From a checkpoint of a small self-supervised image encoder: 48-pixel images, 97500 training examples.
Rows from block 7 of a small self-supervised image encoder, named by matrix and row number. Rows with one number belong to one channel. Each number is 128 + 24 x the weight over its row's rms, rounded and kept within 0 to 255. All counts start at 0.
After each channel's rows are labels from the 100 images, of 14976, where the channel reaches its highest value: "colour at peak" is the nearest of a few named colours to the mean colour under the peak. Only what is clearly more common there than usual is listed. The data: simulated telescope pictures of galaxies. In brackets: how many of the 100.
# convs0: expand pointwise conv (model.blocks.7.convs.0.weight, 336x56x1x1), inputs 0-55
# convs1: depthwise 3x3 conv, stride 2 (model.blocks.7.convs.1.weight, 336x1x3x3), a 3x3 kernel
# convs2: project pointwise conv (model.blocks.7.convs.2.weight, 96x336x1x1, transposed), outputs 0-47

convs0.211 [144 122  97 108 130 157 131 122 139 177  98 137 153 144 130 119 100 158 137 197 124 116 124  77 112 109 150 142 147 107 115  85 115 165 146 112  90 146 144 132  96 139 147 113 139 114 132  98 100 169 123 130  90 128 106 143]
convs1.211 [139 117 156 166 138 166 144 157 123]
convs2.211 [149 148  82 157 119 121 120 133  78 102  62 100 104 123 126 135 135 138 135 121 107 136 162 126  95 119  97 113 102 157 110 111 111 153 146 132 162 129 155  96 109  97 151 153 126 131 105 122]
colour at peak: grey (52); brown (45)

convs0.324 [122 142 102 121 125 111  97 139 115 170 119 120  92 117 140 146  88 146 130 163 151 160 119 114 128 128 166 136 122 151 139 155 127 133 115 133  78 140 201 124  70 110 167 148 156 104 106 126 129 105 126 105 141 149 133 154]
convs1.324 [127 151 143 151 147 164 148 166 147]
convs2.324 [ 96 113 104 113 113 125  97 155 133 142 106 124  96 129 126 120 181  99 160 109 121 183 124 141 116 173  93 120 113 138 117 119 107 148 157  84 179 139 103 120 108 123 139 128 119 103 131 121]
colour at peak: brown (56); grey (44)

convs0.278 [155 116  97  75 128 104 167 114 109 129  92 123 127 131 142 118 125 133 121 117  74 119 138 135  98 116 177 138 134 193 135 120 150 128 114 142 123 120 101 162 146 151 123 137 148 107 125  66  91 146 145 154  99 135 140 128]
convs1.278 [119 130 124 117  75  85 111 127 126]
convs2.278 [156 121  96 123 119 128 127  94 125 114 129 142 112 118  94 186 110 117 135 128 150 131 109 116 156 101 121 125  75  90 113 112 139 142 139 138 149 125 112 115 145 172 145 124  87 126 100 109]
colour at peak: brown (36)

convs0.47 [138 112 130 120 145 125 131 142  97 129 128  95 154 128 135 140 139 165  84 129  89 115 135 179 153  88 153 150 186 125 127 120 119 123 151 126 105  79 130 103 116 136 135 165 128 134 125 135 122 134 193 154 140 177 117 143]
convs1.47 [ 80 125 102 124 154 141 133 147 158]
convs2.47 [158  97 117 125 120 151 115 120 138  93 146 133 114 118 135 141  88 105 107 114 127 173  95 111 140 104 134 116 122 111 137 112 143 152 187  84 106 135 101 108 105 143 147 125 169 152 147 109]
colour at peak: grey (89)

convs0.272 [141 146 122 153 119 157 149 100 111 157 127 116 123 118 108  90  84  99 147 169 119 129  97 100 125 114 140 179 127  94 155 140 125 128 114 154  91 118 158 121 119  96 181 122 171 161 130  89  99 109 137 127  97 138 121 119]
convs1.272 [140 125 129 153 166 166 165 140 137]
convs2.272 [132 175 125 176 149  92 150 138  73 104  80 101 146 139 172 129 147 153 144 141 123 130 153 127 114 129 111 110 128 167  84 125 130 122 108 132 154  92  91  93 106 120 124  95 113 108 114 147]
colour at peak: grey (75)

convs0.161 [139 134 148 108  97 160 133 102 149  92 107 113  87 107 106 136 126 141 119 163 155 113 137 112 135 152 162 103 111 111 117 130 137 125 106 145 157 154  96 164 164 138 114 109 117 119  98 133 180 135  90 100  89  75 125 104]
convs1.161 [134 179 163 154 141 129 136 144 115]
convs2.161 [153 111 139 126 164 114 136 119 137 121 143  92 126 147 133 135 108 166 121 110 109 127 157  90 146 104 156 165 139 144 106 128 167 182  87 156 138 140 145 116 124 106 105 120  94 177 130 123]
colour at peak: grey (58); brown (42)

convs0.38 [ 95 137 112 109 135 110 193 159 140 104 137 135 146 120 120 145 131 114 140 119 106 123 118 148 117 143 150 131 124 191 104 150 125 129 114 190 165 120  69 129 144 110 159 121 133 122 124 119 176 104  88 133 141 108 140 140]
convs1.38 [137 119 135 157 144  87 163 158 117]
convs2.38 [123 124 170 129 173 121 127 105 138 137 177  91 138 123 126 152 117 130 139 121 109 166 123  87 153 158 119 121 154 162 111 138 141 135 106  99 117 124 138 128 146 109 126  75 137 145 140 121]
colour at peak: brown (74); grey (25)

convs0.216 [122 133 140 117 130 116 100 123 142 143 174 136 102 101  98 141 145 140 145 148 131 106  99 110 146 167 110 121 144 115 167 125 143 219 141 123 132 149 139 119 129 161 120  97  99 104 166 148 146 148 119 110 168  93 143 119]
convs1.216 [135 127 129 135 166 157 141 173 153]
convs2.216 [127 120 166 114  88 108 138 154 118  78 117 167  94 148 146 135 114 129 139 146 150  84 131 129  97  59 150 149 100 104 124  96 102 128 177 141 121 103 116 127 125 146 143 124  82 178 111 152]
colour at peak: grey (73)

convs0.197 [112 162 125 116 108 156 181 116 121 106 132 117  91 158 116 118 103  59 141 124 107 158  92 132 143 156 149 146 128 146 172 160 133 125 122  91 140 144 113  59 116 143 126 121 122 158 107 139 118 111 138 138 116 126 135 102]
convs1.197 [129 153 132 143 162 166 116 128 168]
convs2.197 [144 137 136 133 147 103 146  92 116 106 120 133 111 138 175 117 119 146 118 167 135  96 130 167 117 122 158 104 122 129 105 150 127  77 102 147  99  92  98 115 102 155  78 137 103 103 119 151]
colour at peak: grey (74)

convs0.145 [107 136 149 108 109 144 145 134 126 128 160 111  67 132 123 161 119 129 143 126 187 130 107 107 147 158 137 156 107 127 109 139 164 165 117 103 170 140 135 163 121 159 110 111  96 118 158 149 162 141 100 123 131  78 156 132]
convs1.145 [133 143 157 131 157 169 148 161 139]
convs2.145 [113 111 152 117 143 141 123 194 119 115 135 152 107 126 118 124 152 118 151 119 155 125 172 128  92 101 120 154 127  92 152 107  91 125 184 105 121 138 105 175 148 133 128  75 125 153  87 133]
colour at peak: grey (62)

convs0.21 [158 161 150 109 140 112 108 138 129 117 142 122 105  95 159  97 163 128  99 144 172 129 166 114 135 109  95 150 136 128 181 137 159 146 117 156 162 116 143 157 172 131 151 105 109 121 174 118 151 127 161 121 165 135 147 139]
convs1.21 [144 141 138 132 168 158 130 157 164]
convs2.21 [ 82 124 151 144  99 131 143 146 115 131 133 182 141 130 142 153 120 122 156 170 146 133  81 107 146 122 129 153 167 107 125 151  92 122 155 112 160 135  80 109 131 101 132 120  62 108 146 138]
colour at peak: brown (58)

convs0.49 [112 152 121  88 152  70 116 124 136 180 158 108 155 108 120 143  85 127 134 137 129 143 139 110 129 193 152 141 100 138 129 145 123 128 171 142  81 148 155 105  81 112 135 137 157 125 124 126 150 139 118 140 112 142 124 154]
convs1.49 [125  94 112 134 168 143 137 150 165]
convs2.49 [108 144 118 111 127  86 107 168 132 116  76 123 102 147 130 110 134 112 128 140 141 156 116 167 113 133 156 124  87  81 156 151 115 107 170 178 141 123 156 116  91  86 134 121 103 115 125 116]
colour at peak: grey (80)

convs0.275 [126 134 128 121 115 121 151 152 129 201 141 142 104 121 123 120 120 155 113 158 131 124 149 156 106 149 182 129 115 150 108 141 159 146 134 203 124 121 123 109 115 123 135  86  92 130 135 131 137 123 119 173 132 159 108 172]
convs1.275 [129 155 108  83 136 154  94 119 131]
convs2.275 [ 98 119 135 118 153 115 121 126 134 120 119 126 118 147 147 146 164 113 110 128 116 125 138 125 165 149 139 116 111 125 142  93 106 128 135 165 150 156 124 142 139 152 151 105 156 146 116 163]
colour at peak: grey (63)

convs0.115 [ 87 129 115 147 162 115 132 120 189 133 101 151 128 160 137 121  95  80 191 111 129 121 141 127 125 175 141 125 137 108 154 145 151 109 161 119 126 133 149 104  80 109 155 124 146 140 103 145 126 134 120  98  97 130 151 108]
convs1.115 [127 149 143 130 160 161 152 168 143]
convs2.115 [127 119  84 128 148 121 166  99 130 122 124 151 138 134 121 182 113 124 111 144 163 146  78 149 176 125 150  82 129  99 140 141 166 105 125 150 136 102 118 139 143 135 115 149  90  89 137 109]
colour at peak: grey (90)

convs0.148 [169  96 100 149 112 123 127 137  92  98 108 111 129 127 151 170 149 130 122  99 150 162  97 147 127 106 130 131 126 183 151 140 125  85 176 156 127  94 130 129 133 123 142 106 119  77 151 160  94 127  97 126 103 106 119 126]
convs1.148 [138 114 108 112  98  92 104 100 102]
convs2.148 [ 87 119 111 122 133 111 151  96 131 138 129 125 140 174 118 147 126 166 172 145 144 110 108 112 108 113 141 117 136  92 124 128  99 110 111 129 116 119 151  95  96 123 130 132 107 134 151 140]
colour at peak: grey (56)

convs0.125 [129 162 109 114 116  73 124 151 103 174 137 123 129 123 119 123 153 141 104 123 110 120 137 156 166 140 156 112 134 158 138 154 148 125 154 169 104 157 158  90 106 141 146 123  99 151 122 141  95 143 122 151 133 190  96 160]
convs1.125 [144 126 148 152 151 151 146 171 155]
convs2.125 [139 124 136  79 150 123  85 117 142 146 113 152 108 139 132 146 107 158 127 168 109 126 139 114 146 133 156 113  65  98 157 114 135 102 109 144 118 159 191 109 110 126 150 123 151 133 104 150]
colour at peak: grey (59); brown (39)

convs0.137 [186 144  98  79 119 111  99 110  86 131 114  95 123 111 118 140 130 131 101 152 118 107 129 109 138 150 129  95  82 159 137 152 145 163 114  95 132 146 180 127 103 158  97 131 132  98 122 115 135 146 160 121 110 157 146 124]
convs1.137 [110 108 126 106 123 133  82  86 117]
convs2.137 [126 143 106 137 165 135 166  95 142  89 144 121 135 103 110 157 139 124 130 107 158 142 129 106 159 109 104 101 122 127 111 129 143 142 110 100 116 129  59 145 170 191 126 114 146 147 108 108]
colour at peak: brown (53)

convs0.52 [110 152 124 111 192  90 122 130 121 140 159 124 136  88 109 108 147  95 104  97 142  82 130 139 166  99 133 131 143 152 157 137 151 113 126 112 117 124 113 129 123 148 156 106 113 126 124 148 135 107 164 149 139 174 143 191]
convs1.52 [130 104  74 127 109 142 149 154 123]
convs2.52 [215 118 105 140 162 158 140 114 132 106 116 138 148 100 132  91 127 127 108 129 187 126 112 154 131 134 169 144 131  92 135 135 156 142 149 114 139 105  96  68 125  90 116 147 134 119 134 101]
colour at peak: grey (33)

convs0.154 [134  98 107 153 158 152 144  68 142 121 110 139 142 165 129  94  87 102 127 146 138 137 129 107 125  90 126 175 140 108 134 133 122 131  97 143 109 130 154 127 116 116 171 136 212 156 133 116 123 113 138 124 124 120 115 101]
convs1.154 [141 177 127 150 138 171 123 140 132]
convs2.154 [149 158 110 153 121 141 128 133  77 133  96 197 146  99 147  95 160 140 134 140 116 134 123 108 122 150  74 125 154 160 151 138 103 134 113  99 160 136 103  96 128 122 140 144 150  59 119 144]
colour at peak: grey (57); brown (43)

convs0.168 [148 146 116  39 105  90 116 144 101 146 122 139  84  87 142 143 108 167 126 124 139 148 128 109 156 157 169 112 105 130 141 155 149 144 125 121 103 119 146 149 127 142 146 118  85 122 170 124 141 113 137 114 137 138 149 141]
convs1.168 [146 139 115 115 149 173  96 143 153]
convs2.168 [ 82 109 160 132  88 124 105 175 138 156 116 158  96 148 138 112 153 112 155 138 136 142 107 133 105 138 161 190 119 110 161 132  59 125 160 120 166 135 133 125 124 109 148 117 131 131 132 146]
colour at peak: brown (75)

convs0.281 [152 161 130  99 140 139 135 126 161 156 151 122 134 124  75 110  97 114 122 135 110  74 137 114  95 159 172 134  98 146 149 114 107 157 132 123 106 207 105 125 129  95 133  89 108 128 139 122 141 119 142 153 120 130 122 140]
convs1.281 [143 140 122 125 179 128 120 169 107]
convs2.281 [ 99 129 145 131 160  81 166 136 123 107 108  90 167 153 149 169 101 166 159 151 124 149 125  91 119 105 158 160 151 119 122 155 133 138 114 190 162  98 155 110 135  73 124 104  87 162 150 149]
colour at peak: brown (72); grey (25)

convs0.162 [111 193 120 125 150  94 101 115 171 126 154 137 114 125  97 138 131 118 133 149 121 118 141 109 139 212 117 119 116  98 136 116 123 151 141 147 138 181 134 111 120 145 160  78 106 142 130 120 121 172 125 136 141 126 123 132]
convs1.162 [137 152 142 160 171 159 128 146 141]
convs2.162 [129 161 135 118 110  81 167 137 121  80 121 110 134 171 156 171 121 135 123 147 117 118 114 117 143  81 161 106  85 111  96 128 119 123 146 166 123  98 126 129 142 117 135  96  72 162 117 148]
colour at peak: grey (89)

convs0.225 [117 110  96 114 120 127 125 145 132 130 143 151 143  91 146 106 154  99 145 171 137 114 107 110 123 145 120 148 112 132 164  61 192 111 115 150 170 114  82 157 157 146 169 121 156 138 126 113 127 118 115 130 135  93 126 121]
convs1.225 [139 130 132 166 158  89 147 156 126]
convs2.225 [132 110 133 180 164 143 158 115  99 108 130 114 160 117 113 132 123 156 140 150 114 128 143 137 149 134 124 132 174 148 125 135 170 172  92 134 177 131 165 137 178 128 157 134 128 118 148 129]
colour at peak: grey (69)

convs0.169 [165 156 150 139 130 134 140  95 122  79  72 103 115 154 139 151  95 122 121 137 140 129 159 141 132 123 130 136 102  98 135 137 111 131 147 166 115 132 137 183 118 138 127  69 121 107 162 120 161 108 122 113 107 161 143  83]
convs1.169 [119 122 142 112 150 178 121 150 162]
convs2.169 [132 122 141 144 157 122 153 153 103 125 111 129 186 107 142 156 132 130 114 144 108 180 130  96 152 143 130 141 167 126 144 137 163 147 138 133 156 134 144 162 173 132 140  78 122 132 120 120]
colour at peak: grey (57); brown (42)

convs0.19 [139 122 145 141 143 133 123 102 117 187 134 107 167 143 110 142 156 170 129 128 140 116  94 112 120 149 106 161 118 133 102 173 119 133 180 108 127 148 165 102 116 134  91 147 165  88 141 130 127 135 174 150 142 118  91 146]
convs1.19 [132  81 144 125 120 113 137 131  80]
convs2.19 [103 108 142 125 182 132 143 130 109 137 165 149 169 137 120 127 118 157 120 161 133 121 117  87 138 132 141 103 197 161 116 129 155 125  93  95 118 151  88 157 163 117 140 107 135 137 137 145]
colour at peak: brown (57)

convs0.77 [148 120  84  75 134  92 132 106  88 143  85 133 103 112 148 152 124 112 161 133  73 158 122 129 126 102 123 131 166 151 170 118 116 105  93  93 106 146 124 151 118 141 140 151 155 158 150 118 123 147 113 112 123 101 146 137]
convs1.77 [ 83 123 131 115 122 174 104 115 136]
convs2.77 [186 116 126 110 104 135 114 123  90 178 141 151 113 100 136  92 137 121 103 143 107 123 124 155 109 128 151 130 127 143 122 105 111 125 121 110 106 137 113 114 114 157  94 154 127 134 147 153]
colour at peak: brown (75)

convs0.280 [128 180 140 122 120 121 158 135 136 101 131 119 151 143 126 132  76 115 151 158 102 115 147 124 125 172 155 125 111 141 165 123 153 118 123 141 124 148 110  87  71 148 168  87 114 163 132 105 160 143 125 100 123 125 163  97]
convs1.280 [112 110 115 112 100 156 139 156 169]
convs2.280 [119 152 119 123 122 101 137 146 109 109 145 160 140 140 100 116 104 136  65 138 109 106 111 134 140  88 153  79 117 129 144 137 180  88  94 164  85 122 138 160 148 130  96 108 155 143 128 126]
colour at peak: grey (68)

convs0.153 [133 168 143 124 104 100  83  96 143 168 165  96 127 106 101 135 114 130 122 100 143 104 103 100 116 173 116 136  91 134 110 123 149 181 157 129 156 134 172 107 109 136 132  88 126 113 161 150 140 150 134 119 140 111 120 153]
convs1.153 [100 100 139  93 114 145  90 109 133]
convs2.153 [127 134  97 148 132 142 146  86 154 121 164 120 129 117  93 169  86 110  99 113 107 112 100  99 172 125 103 114 166 136 117 146 171 157 108 146 133 146 145 124 164 132 137 141 133 141 185  88]
colour at peak: grey (57); brown (40)

convs0.329 [151 148 102 126  94 134 117 183 156 139 127 162  75 111 143 135 144 137 110 165 153 143  64 100 147 150 137 100 102 114 137 119 130 131  97 193 163 136 123 157 137 124 128 136 103 116 129 123 118  95 123 145 144 127 134 143]
convs1.329 [117 148 171 143 134 148  91 103 141]
convs2.329 [125 111 160 152 133 108 121 129 169 125 143 114 101 135 152 112 136  99 134 135  62 122 159 113 145 112 119 112 155 187  82 127 156 160 118 130 135 107 100 164 137 139 108 122 120 160 165 175]
colour at peak: brown (47)

convs0.331 [116 181 131 107 121 119 111 121 166 168 155 141 147 160 113 134 105 124 132 121 130 108 131 107 137 202 137 131 110  98 136 125 135 140 181 150 123 129 144  83  66 139 160 102 125 166 124 148 125 119 112 133 142 109 132 131]
convs1.331 [142 133 115 147 173 150 151 145 160]
convs2.331 [147 148 109 102 126  87 155 124 106  98  94 117 118 132 142 178 105 143 125 154 142 127 117 127 131  89 165  96  59  97 125 129 124  85 134 171 115 101 126 125 136 110 140  96 106 138 108 137]
colour at peak: grey (86)

convs0.263 [169  80 122 132 109 152  93 151 148 102 104 129 119  87 129 139 157 179 120  79 125 112 145 172 140  96 112  93 144 130  98 112 102 100 180 116 103 122 130 160 117 131 119 137 114 110 130 155 111 127 106 100 148 127 138 136]
convs1.263 [134 134 136 128 137  84 114  83  99]
convs2.263 [ 79 134  95 132 124  97 115 141 125 174 129 100 107 138 104 148 147 147 159 122 111 129 149 157  82 151 124  95 162 165  95 126 107 136 101 146 182 127 163 127 123  96 146 123 107 152 163 149]
colour at peak: brown (54)

convs0.72 [180 180 113 117 147 134  98 139 128 157 112 114 111 124 100  68 140 140 109 160 136 136 125  93 116 144 137 123 118 115 132 110 115 162 120 106 109 190 121 127 143 123 135 115  92 136 156 102 117 165 112 163  90 137  96 123]
convs1.72 [146 156 144 151 163 157 140 148 155]
convs2.72 [117 141 154 122 115  98 139 149 121 121  89 114 120 156 155 151 104 142 159 153  96 118 136 102 106  99 162 136 100 136 111 123 128 145 124 175 162 116 157 113 120  94 145 137  83 173 142 155]
colour at peak: grey (55); brown (44)

convs0.287 [141 138 107 121 158 146 134 112 147 135 129 145 163 118 149 134 103  84 151 191 120 116  87  98  89 126 128 116 121 105 180 139 121 143 130 130  92 155 141  92 107  83 150 127 135 131  91  97 142 126 132 127  92 127  87 113]
convs1.287 [118 113  88 105  94 112 154 153 132]
convs2.287 [135 125 117 137  96 144 101 140  79 153 120 166 127 106  99 142 193 133 129 115  89 142 165 139  89 159 101 118 130 153 130 102 114 129 136  86 146 151 145 150 136 138 188  89 138 111  83 138]
colour at peak: brown (68)

convs0.70 [110 119 130 134 101 154 128 118  97 154 105 145 125 132 134 106 107 134 182 181 126 162 106 103  93 139 124 129 128 143 109 154  74 109 118 136 105 149 107 123 117 103 171 142 163 116 117 129 127 130  78 115 151  82  96 104]
convs1.70 [116 112  73 123  98 107 138 131 110]
convs2.70 [ 70  93 126 124 138 127 101 131 126 179 159 134 142  95  81 134 114 158 125 125  90 140 123 121 150 140 130 100 117 112 158 138 155 125  95 138 129 186 171 162 151  99 157  91 143 104 136 135]
colour at peak: brown (54)

convs0.242 [111 134 156 121 115 142 122 103 131 117 140 119 127 123 110 153 112 139 183 121 138 103 130  99 119 151 108 128 158 133 150 122 146 196 123 101 188 147 110 143 119 167 147  87 134 110 171 148 146 164 105 112 132  83 140 122]
convs1.242 [135 147 140 128 166 167 148 162 141]
convs2.242 [150 137 121 153 111 129 172 142 106  65 110 108 134 134 138 131 120 126 110 110 158  92 136 133 105  60 134 133 131 121 117 122 113 136 157 145 107 110 105 116 129 127 123 117  99 164 114 120]
colour at peak: grey (91)

convs0.7 [138 136 145 176  75 114 135 119 136 136 153 129 172 189  93 127 145 108 140 143 134 108 110 123  99 135  68 161 142 101 113 125 133  98 152 145 164 119 137 119 151 109 135 117 144 149 119 105 110 150 133 127 127 126  77  96]
convs1.7 [125 117 136 139 136 142 156 187 145]
convs2.7 [173 167  75 150 132  72 141  86  70 106  74  97 118 155 137 133 130 143 111 137 146 130 128 134 142 132 115  99  99 135 114 129 114 125 136 141 122 112 145 110 144 153 147 132 110 105 124 119]
colour at peak: grey (57); brown (40)

convs0.206 [133 124 120 122  92 149 135 119 122 106  99 121 123 132 117 103 142 149 121 127 106 146 166 132 126 130 146 121 153 145 109  83 158 152  52 113 150 140  66 149 141 164 117 142 105 119 149 108 129 126  99 169 126  82 151 104]
convs1.206 [118 148 133 124  82  84 108 130 143]
convs2.206 [101 107  98  99 134 146 114 130 177 137 137  71  90 147 133 142 151 102 122 119 147 154 127 165 168 129 139 158  91  86 157 104 111 137 168 132 130 153 133 139 128 126 107 136 140 147 105 114]
colour at peak: grey (44); brown (38)

convs0.64 [121 147 141 122  99 140 156 113 127 173 151 123 153 190 115 130 108 100 153 134 136 162 113 138 114 182 108 157  81 110 125 155 146 114 146 148 138 137 157  67  98 116 151 132 163 123 129 151 143 136 123 116 107 109 110 109]
convs1.64 [150 133 151 146 174 161 118 149 121]
convs2.64 [154 164  92 111 175  85 137 116  99 141 104 109 120 162 120 144 157 134 131 130 183 104 140 184 157 133 145  97  80 106 132 111  92  85 161 142 142 102 117 123 122 120 109 123  79 111  80 113]
colour at peak: grey (50); brown (45)

convs0.265 [130 136 146 130 121 142  77 183 137 143 139 123  91  66 142 125 128 144 113 131 144 142 119 101 108 177 129 118 104 148 124 160  93 150 122 123 133 140 135 182 116 146 108 119  99  84 126 116 150 146 101 130 115  97 171 115]
convs1.265 [146 116 100 112 132 148  84 143  95]
convs2.265 [ 85 112 135 142 114 103 135 122 186 105 175 132 173 143 138 105 150  91 101 113 111 161 113  91 129 131 103 165 165 171  92 142 129 156 106  86 123 118  82 140 139 165 138 110 129 142 140 122]
colour at peak: brown (38)

convs0.248 [136 147 128 180 136 153 112 187 146 148 122 154 114 116 151 118 137 145  65 151 145 143  94 129 110 138 130  92  99  88 138 139 101 132 152 182 100 139 126 140 122 111 112 122 104 127 147 134 109 134 143 140 126 178 115 158]
convs1.248 [106  83  96 116 108 121 105 148 140]
convs2.248 [144 110 108 138 138 152  98 122 138 118  91 105 126 128 104 125 118 124 124 134 133  73 150 165 114 110 127 166 139 149 130 138 138 129 141 151 126 122 162 116 144 130 134 172 111 136 118 117]
colour at peak: brown (59)

convs0.249 [ 74 152 145 152 142 132 122 113 163 141 128 126 125 139  94 122  85  88 153 115 144  92 119 121 151 190 109 164 106 130 118 121 136 125 138 135 117 153 166 106  93 138 190  87 146 110 133 133 121 126  99 111 137 138 114 117]
convs1.249 [121 144 125 147 171 101 149 167 128]
convs2.249 [158 159 110 145 108  99 211 141 112 113 109 119 159 145 162 178 133 127  79 128 160 124 119 145 144 105 177  96 116 102 112 118 135 119 135 159 138  91 145 135 135 127 137 121 105 124 140 111]
colour at peak: grey (73)

convs0.288 [169 153 115  91 132 132 129 158 117 144 136 147  88 109 110 132 133 144 105 170 144 138  96  87 138 156 120  83 116 132 124 121 138 168 133 130 112 178 123 165 138 132 110  88  76  98 134 124 134 165 104 137 105 113 100 148]
convs1.288 [113 134 136 150 174 151 142 164 115]
convs2.288 [101 124 163 108  94 119  98 156 147 133 122 124  87 140 138 124 114 121 188 136  98 113 143 135 106 102 150 173 124 124 139 119 129 161 152 154 145 134 172 131 120 140 158 146  97 175 145 149]
colour at peak: brown (53); grey (46)

convs0.36 [156 165 102 100 173 101 141 127  99 142 117 163 149 122 125 117 165 131 101 166 134 102 105 120 127 156 153 117 110 150 128  98 173 133 118 130 109 133 101 125 183 115 155  97 124 104 155  95 137 150 141 164 144 139 102 158]
convs1.36 [113 119 159 154 159 137 152 165 144]
convs2.36 [128 162 143 146 135 129 105 131 123 126 122 144 130 143 130 119  80 157 170 144 116 105 119  80 123 103 160 169 161 137 178 165 141 138 146 161 142 148 166  86  97  80 168 133 121 140 146 136]
colour at peak: grey (98)

convs0.18 [121 145 133 108  95 126 176 150 136 144 110 157 133 136 130 154 106 135 143 130 141 121  79 131 117 157 168 100 114 198 114 173 126 140 116 145 103 152 134 118 158 116 135 120 134  67 119 119 161 145  78 133 134 150 128 124]
convs1.18 [125 133 154 129 161 103  91 154 102]
convs2.18 [129 105 147 124 143 143 133 131 176 130 137 135 154 140 137 130 173  89 131 129 118 129 126 130 107 161 182 131 105 100 156 130 106 114 129 119 131  98 109 153 120 168  86 137 142  90 105 135]
colour at peak: brown (73)

convs0.136 [132 146 146 112 114  91 130 102  81 149 135 154 120 118  98 131 147 164 122 147  88 117 120 135 158 114 144 144 119 161 103 151  81 141  95 137 147 104 162 136 100 114 127 118 133 113 151 154  87 106 169 155 159 148 140 176]
convs1.136 [147 142 159 138 163 167 122 155 135]
convs2.136 [110 117 118 147 130 165 103 153 119 124 125 129 102 103  78 139 120 115 148  99 109 166 126 130 147 123  99 112 101  88 142 124 129 170 130 124 160 178 136 140 140 102 155 135 132 127 124 107]
colour at peak: grey (69)

convs0.229 [132 113 136 143 113 162 170 134 140 121  83 135 100 103 123 143 129 156 125 145 138 126  86 114 102 156 151 110 121 107 127 128 130 155  80 142 129 176  87 164 185 151 111  80 115 136 110 107 132 125  89 125 108 115 143 105]
convs1.229 [141 153 118 152 165 156 142 137 164]
convs2.229 [114 127 161 149 112 145 145 125 142 119 149  81 130 128 134 121 118 141 136 131  96  96 156 112 104 105 138 179 152 154 116 120 155 180  87 130 109 134 142 126 128 142 116 148 149 176 144 144]
colour at peak: grey (62); brown (37)

convs0.279 [143 170 136 129  92 113 156 161 159 132 139 129 116 118 148 125 138 128  94 113  96 143 109 140 124 156 122 134 108 135 160 132 145 124 128 222 105 134 153  80 113 120 157 122  79 147 122 136 101 110 131 145 137 150 119 159]
convs1.279 [143 158 151 133 170 160 126 110 110]
convs2.279 [112 144 137  92 145  68 149 106 123 136 163 101 141 151 129 151 135 150 115 166  94 142 131 136 171 138 115  88 114 135  84 117  95  91 119 141 134 147 124 154 144 134 106  84 106 140 136 155]
colour at peak: brown (52)

convs0.113 [115 107 145  95  81 124 147 153 134 151  83 154 111 127 130 127  86 102 141 161 102 113  75 113 104 126 128 135 117 132 127 168  87 127 116 123  99 192 129 142 140  87 152 110 133 108 147 107 149 124 138 115 135 105 107 101]
convs1.113 [142 135 129 131 169 182 128 131 144]
convs2.113 [141 140 142 135 118 100 153 126 130  98 113  89 143 169 170 129 152  68 118 115 147 142 112 124 105 127 142 170 134 116  73 142 108 155 129 131 145  89  82 102  96 144  88 151 104 137 156 103]
colour at peak: brown (73)

convs0.257 [162 142 119 124  99 113 153 135 161  84  74 110 118 160 104 150 117 150  89 118 128 138 116 180 129 144 110 133 152 121 112 108 142  96 139 149  91 128 114 120 128 118 139 140 138 126 121  81  89 172 143 133 101 165 102  98]
convs1.257 [123 104 141  83 116 148 103 140 162]
convs2.257 [ 93 137 138 127 135 137  91  95 168 119 148  87 138 137 163 114  94 138 152 143 134 159 120 117 117 111 126 160 155 144 190 127 141 115 117 109 115 126 140 123  98 169 113 114 186 151 163 132]
colour at peak: grey (96)